config.yaml
dataset: "short made-up English sentences, spoken by a formant synthesiser in many voices"
train_examples: 26041
time_shift_ms: 50
input: "log_mel"
win_length: 400
encoder_parallel_block: false
decoder_fused_qkv: false
decoder_inner_norm: false
steps: 10900
Rows from block 3 of the text decoder of a small encoder-decoder audio transcriber, named by matrix and row number. Rows with one number belong to one neuron. Each number is 500 + 50 x the weight over its row's rms, rounded and kept within 0 to 999. All counts start at 0. Numbers have three digits each.
After each neuron's rows are labels from the 100 texts, of 14976, where the neuron reaches its highest value: "fires on" is the input token at the peak. Only what is clearly more common there than usual is listed. The data: short made-up English sentences, spoken by a formant synthesiser in many voices. In brackets: how many of the 100.
# fc1: MLP up (decoder.blocks.3.mlp.fc1.weight, 960x320), inputs 0-79
# fc2: MLP down (decoder.blocks.3.mlp.fc2.weight, 320x960, transposed), outputs 0-79

fc1.609:500495519494487589529459500486501552500500500548443419497456506554516499510500652634500500542478496509448503554496519486565378440562503445472519531519516479490500499500510507529538527488501500500506474534483497503509501432500491332494486491
fc2.609:487503464500499497487500426500515501501502500500516500572499461504496507462444467310377547522505529500500599410589501533500547505289515532500500498484459567494531543501495500554460513496500458494503565486549613512500504615446490629426444554
fires on: "g" (100)

fc1.19:500446497484458454500403500500477512502498486436499449500488431500511500500515570500498500515500472543347529501502533521499489582513503501500529505565500501347491500499502501500510533501727517500499428500442561476500525482500484551471440485
fc2.19:499502545520491581515538492489512503505501431520500557501476498500527504468504499441501550450489581501347500492502445500549504516499497458499527504453491387500503491501452489501476473409428509500594467503521507503516500506501550485527651640
fires on: "j" (100)

fc1.616:501494504451523502513481499500528505500504500502482483492441499552483522511451629714500511501496505499501489563401500499490498472545511464499444450524500474500500565500537501442498485506499489500500501501502500457508510490564501500521502476
fc2.616:500518500510504498496500383500503484504509500501512506514514499505502453424722389425456498503502498498493448488514457559516682500501500503504500501498504499498504468516500459547499525470501503496512500497506500492501502544394503499499448501
fires on: "v" (48); "f" (23); "l" (13); "u" (10)

fc1.564:505375491579496488511500471500511576484435488504500500482436493554518514484489499500500500516499518500579505476472500566499602538501507485542500534483483528500508663525479499497492376482501502501496543500569543501499614454453515649499478474
fc2.564:512488520478519577509656510498480428495510495501486540527510500443500497493501470480528500499516498500505516475504367480511504499460513396274502505500513494500499499481487573619501509499466497495506504503587502471449389509513573512486551510
fires on: "u" (27); "r" (24); "i" (23); "e" (22)

fc1.405:500498499499500501501474500500497506501502498482486500500494501500501503501486504499500501503500500502474502502499503500496495497533496494543501499502500496500500504501502500500500501501499500503501500501500500499498503527498501509501500501
fc2.405:393506499496503507499499516503495499504499576557533465500530517493498478530447504500553494507492477500499482502495504553487487524520459491504450501496503501555521495500504452490516499498478494535495502486498499499508500500511402454501505497
fires on: "j" (40); "i" (34); "a" (25)

fc1.510:504499472499480500489498493498484554520495498489485459561491500501515500501533567467470499449500484501470498480479519503470474602500500506499500507520512615376479505470546491505502450517541557500500411508498503443499500496499499565474434551
fc2.510:500562376469498504608533500504306498516482495467511501511512541357500503501498501499454491500499506496350539511492471500497489627501514495497501501501506501504459478494584488431504496521608416527503399480517498371482405485526642625403546568
fires on: "j" (100)

fc1.79:501535506500470455508356500497507572496496500472495462474479500508525499527486507685485500514502504520542454565472537440438451531568500521484505522500499525500500498460587522500500475489499502500476457510517500500572495447500480513456367462
fc2.79:462508460584467415518502500499500507512393498530493501503488467511502479492484500425432500493556495513512515370484522509530529500506580572469523456482591538498501566500499505433490505584501502418504497569505516476402511542552503522507499505
fires on: "t" (70); "g" (30)

fc1.342:548490542510499500564482488450506440568466479571481332586441496514504500484507536478499514480537500508500426519500505555494500500491459529497542499500518488465499464500526500502501393514501501328498500492500671500531492500500529501498475499
fc2.342:500500501499500499490526500500514497505499484500535472504498497504500500501490499500501500504505502420505495500508507505499496531500501504500501526496504486501500508504504498491500507501499500496500504493500504497506512502496478499506591500
fires on: "e" (68); "o" (32)

fc1.585:499502505500500514475500600500500498500500531500501500500501500500500422521460500500500500499500500519499494500499435500508500500501511501535500500500534467521506529501500500500506577500500454506500508500494421511498502501502500329547582500
fc2.585:496496511500501498490502478506459440520573463504501522503504518489505528499499494485507496516500523500489524513501510505501500491499502505475467499499571505489502500475504526495502500509497464499500502502500500500501500511484499507499508500
fires on: "u" (78)

fc1.325:500500505500500500500500565500500509476500574500500500500500500500639445553479500500500500501500500500500500500500473500509500501500526500558375500500529500500500500518500500500500510500500498565500500500500463500598500500500500492500514500
fc2.325:493509506456504494518480697513472513514504496510514518478543513469500485510060507500534492525483513505499491502467500487483537500523505546484494501558500500509502481480497550497518570497481443514498496447478502546505598531508498476508496458
fires on: "m" (76); "u" (19)

fc1.215:501500500501541500500404498495510514500502500492593500499454493534500541500404556579498541501499503499501489526330502498447502349502502489500451500501500500499500528500504500395496359498499500499499500487501505481558502500545513529519501500
fc2.215:469509498504505498487500442531505466503506501510500495512500503511498394438879512425461497505500494499486438436499437518491610506502521500504579500496538488507511494543505394501518482500503502499504512499602498474506501532501504493501450496
fires on: "u" (97)

fc1.582:499500477501534344635479490504483563539501501493817459509478509518538502506547505499504503378551481427488501480530755833422444480492493486491418501515510515500503497495499483498469500500501568498501494454520499494632500453504453504508483498
fc2.582:503500504497503500393514657523196503497494502526496417468535507395532508503526500522702500483494502484387418496502499490497494518498473482500492501506500498502499504651500558487499425498481506498502379573486490494503510500528497488515501506
fires on: "p" (51); "i" (24)

fc1.658:516427547522550593490512500500500466497429500436430454564486501518497541504501508498508530407480471556507424537439494500463376533512499492500372446527500413498552492513514580511499503363526492500500486479487506348535469494505511499473497497
fc2.658:502467416500460411540498503511558485505534497500551479552495500509560401497579467482493488504496501439500496508503512505446479614448500488551513509456493535516512531505548497511502499496558497485501494516469531510501467488500497671546487592
fires on: "o" (100)

fc1.657:518463499500500500500500472455517500540357389500500500534500499500500617499545500500500500500783500423500497646461510500500500500500484500473500500500500500500500500447500506500500478500500503393500500499503510500546500500417500500500500498
fc2.657:488510505486526514498495500505506486505489501557686468501500532479496483504375517497494501500502506511498493525469509573491483522500203488508360511516511502544501494405518478500517505513494478504505505492501498497510499499494435319502500492
fires on: "g" (98)

fc1.439:550616506496500491502500500499495569489500441500444559500480501502506500463500562569456499500593451500484502502385519469481515500587522454430438396496484495505494507501509500481446401485481639373478510508691520442485496397500528516539500490
fc2.439:501347541503507545487500478501488500498469350528491452501518495504503499466513480497548490487495499651352501492543506483533499622517501501478500500517498290503500505498504481393489497501502604474513497493530523420494500499536500500642502500
fires on: "p" (96)

fc1.402:500526500500501503499311500500500497488105281500500500500499500500500500500500500500500500500500500500500284444500492500500500500500500499569500435500502498500500500500500500500500534295500500500500500500500464500499500500500500500500500500
fc2.402:496501500497502000497500500502495498502503501504547500502502513498501491503498507498502500502501500500499492501498500501498491498508491491501461502500505501526500497498506500499506500500500492503502500496499500501503506500500500491502500497
fires on: "s" (50); "e" (40)

fc1.9:499486499484527500539506498500517501506491500506525468501461512547501536500489585740501504500498502498501501595420508500443466475549504474497407445507501500500500582496564495404500430517494490500471506501500503423499511496565499500535502500
fc2.9:499516523511506501522498499498498499485500500506511530508500500505503394495619439435500511506509499496487402436499398544529595502503502492499500499500575495505506462562498461504500502500500503484522513500501493500501497532456535500494476502
fires on: "v" (88); "l" (8)

fc1.508:531500500500500500501499500500499462506500213494501501500500500500500500500516500500646500500500500500500488526500500500500500500500500497500500499500499499500501500345500499501499500500500528500500500500500500501500500500500500502500500500
fc2.508:422510499459504509497500502504496501505500583579561487499512511497496468533481508500535469508439500500499493502484505538488486498551445456502422500497503502542546496428508484487527499500412496585499513473497499500513506499567405403564500497
fires on: "o" (96)

fc1.44:481495550500500501508501440500547501571497500514548575500501500495500573501490500528500503495566510396500486551476500591574497457501435513525476545482498491501532513453535510500501501433500446478493488466616499500509500470398503500468536499
fc2.44:459509455517446510501503505505506561512456512496497443513508492514517495497503493501499492573443502000578477497500500502490505450505508550500511498473508487513536514482428506497500486495497510500499525483415448501547504501520499499480508495
fires on: "s" (74); "v" (15)

fc1.321:516500303531502501551491500461500451499494495336225518500502499496499503472501501500473500500539543460528544500498514480497564425451516517474500505501492498499497498500501500740500493536501501395496499561498515498501519501460508500500493500
fc2.321:469513499438502507501499519501494559501483682501710499558504514499496480502496508499542494522473499498498499505489517519484436595511485407500390500500500502549523497472505493497514471502457500502483534487498499501507500500557415372861501497
fires on: "e" (57); "k" (22)

fc1.735:567565475500500498500443506485498606488500500462512294500519500521519502500500645580507503532503400488501559520504500382409393502491499489485454497524538495500497435500504501500488499516500500500452498507450504502486508501500418349582414499
fc2.735:493623455574486398477500488505502501502432499505499455528520491500494500428510489489332500500500440460540527370511518486517594500414543509500468500457452500500492602499498501718495543540499501505560520513523500524503502500497430500467501502
fires on: "t" (57); "w" (43)

fc1.369:555501499503500503499499416500535500599253425498501501533504498500500548487510504500499498513501501500500475499494550501489501495485456500498500501500499502500508503468500500497500500499501505269500500499511510503586501523448500536549470499
fc2.369:480505499487510558496511501498487494504504510527583467494519544486497491517404506505501444506499505501497481504467506543495482599546292464501398503499516503564500497391590486485513499506441436526496525436501497498518498500499368487502501490
fires on: "e" (100)

fc1.126:500500500501500500521506383472500500620387455500503499525506500501500587470532500500496500503500500504510475500446572500497500414439480499497504502500500517499500526421500500499501494500500476233500500500504544499605501541394501517500436501
fc2.126:495566503499508538475512501505460464511514501566594440486505515454495488503415504498510498528500509513490489503486508527498462486501088472495480540499525503594501494492597498499514499524491417526463526483501506503511499516497468484501504486
fires on: "e" (34); "x" (31); "g" (19); "w" (13)

fc1.549:500496619524500531397464506499494502501430498499465480500503502501500524243501522477501501505482482516505495481500500473479495437505503501497500496530457502500501500500488499500453501510501680500495499499502500501502505491498475503501500495
fc2.549:438501501478488500499496596544452493474501502474559504485497547479499467560414497498523508502503503500488490483501498501456500000490486497475503514502489499522532496502509416490500512507502496552455500403430472500484525510502500495501501562
fires on: "v" (90); "n" (10)

fc1.148:458459630500503517473420456452539523489457482539503355545476501499501549450491502519503503497519496548500486499476499494396497508506376504530500542500500526493507492499489516512513320431524504358492502496475618456513481483487562534591448515
fc2.148:500490346496508480471499500501535508504501500505518601518482505568498495500536522493500496505499503377501502504496500527495504502498497425500501508501535516449502504495502495497507497501497499497506505492500500499502490479497488498508780546
fires on: "m" (96)

fc1.670:500500500500500500359500500500500500486148581500500500500500500500500498502500500500500500500500500500500500500527483500500500500500500500549500500500500500500500500500500500500499612500500500517500500500500480500500500500500500497500547500
fc2.670:498504507500500500508499496500501472500529496497504507501503507507494498501485508497503500547500500425502479497494500504482498485502476498500496506500508509500499494504500471500503501499501503500511503471500500521536507498500495499502494486
fires on: "u" (95)

fc1.147:501467500516516453502761497488514527659494500511551499508440531524502514541501495522518498469519515461447500635533502582505520531500506501500501481502539501472524326497523502487555508556522530493502463384500551479511435499505502490405525517
fc2.147:500554470478507463484551523536468490500515496517548495507537535504542498505519503498555502519500501510547529497464501555497500447500494497449475494500510488510530380494462470497501550488489513499507445482500531499500500498533502505555503502
fires on: "m" (85)

fc1.464:509491520500513445500440436452524500501500500500502406651531500501499605394500500488378500603571490503500618500502542450446606419409377519499500602504531483450496500486499503501524500476531424444501564502493530500500500485438481560467430523
fc2.464:483500427515500482500512443502477563501585399490488583501500511489500509505504500495368500747501490503500504503476516499550584503500498519501513498496520627483499718497504500502503498478504436483509500537491502501513500528496584556502526465
fires on: "s" (100)

fc1.178:499506511536460422500492500438540498500412444500442446560509500499533654499500505499500499511571500506500485507500499409499502513383455567480491500499500502487506500488500500503517450501499506311477520497522601501506499489493499499590469480
fc2.178:500489298500499512500517506504523500497491535499462498501500500551500508500543508501505500421500500024506500501498498580500501500500501500500501557487500595465500523493492500500500496498500517497507458491500486500501500488500510498496668499
fires on: "u" (84); "p" (7)

fc1.511:502488500501500500517503409487500499610477451495499500734509473501492532440539500501499500504545508501514486510500647473483497478465499499494499528500486567501500514482501530501501483487509460349500501499519517491537501566488501500503404500
fc2.511:498525499483513531495533493493457262513543498553565450506514537449500490515436503507551499540497509500497498508383514491501478512500425483499425402499530500557514484411560499498513502508239389517480516495499528499504503528483493455599505524
fires on: "r" (99)

fc1.346:500422491500604500499499500500491458499500500500499505499474503498500700458498499501494522500664500495495503534406499482465500482500351528500500506521454503500485491500502499500510495501500472500500500501501500500498500495501500500499500502
fc2.346:470505499493521592498498502501493502502498612515510485476531506489499493586465516526526498503481491499621460502494504521348479499525492498500337500500580502551655418500500462498507501498435499608500507498498498504506506499571378427510514481
fires on: "g" (65); "r" (33)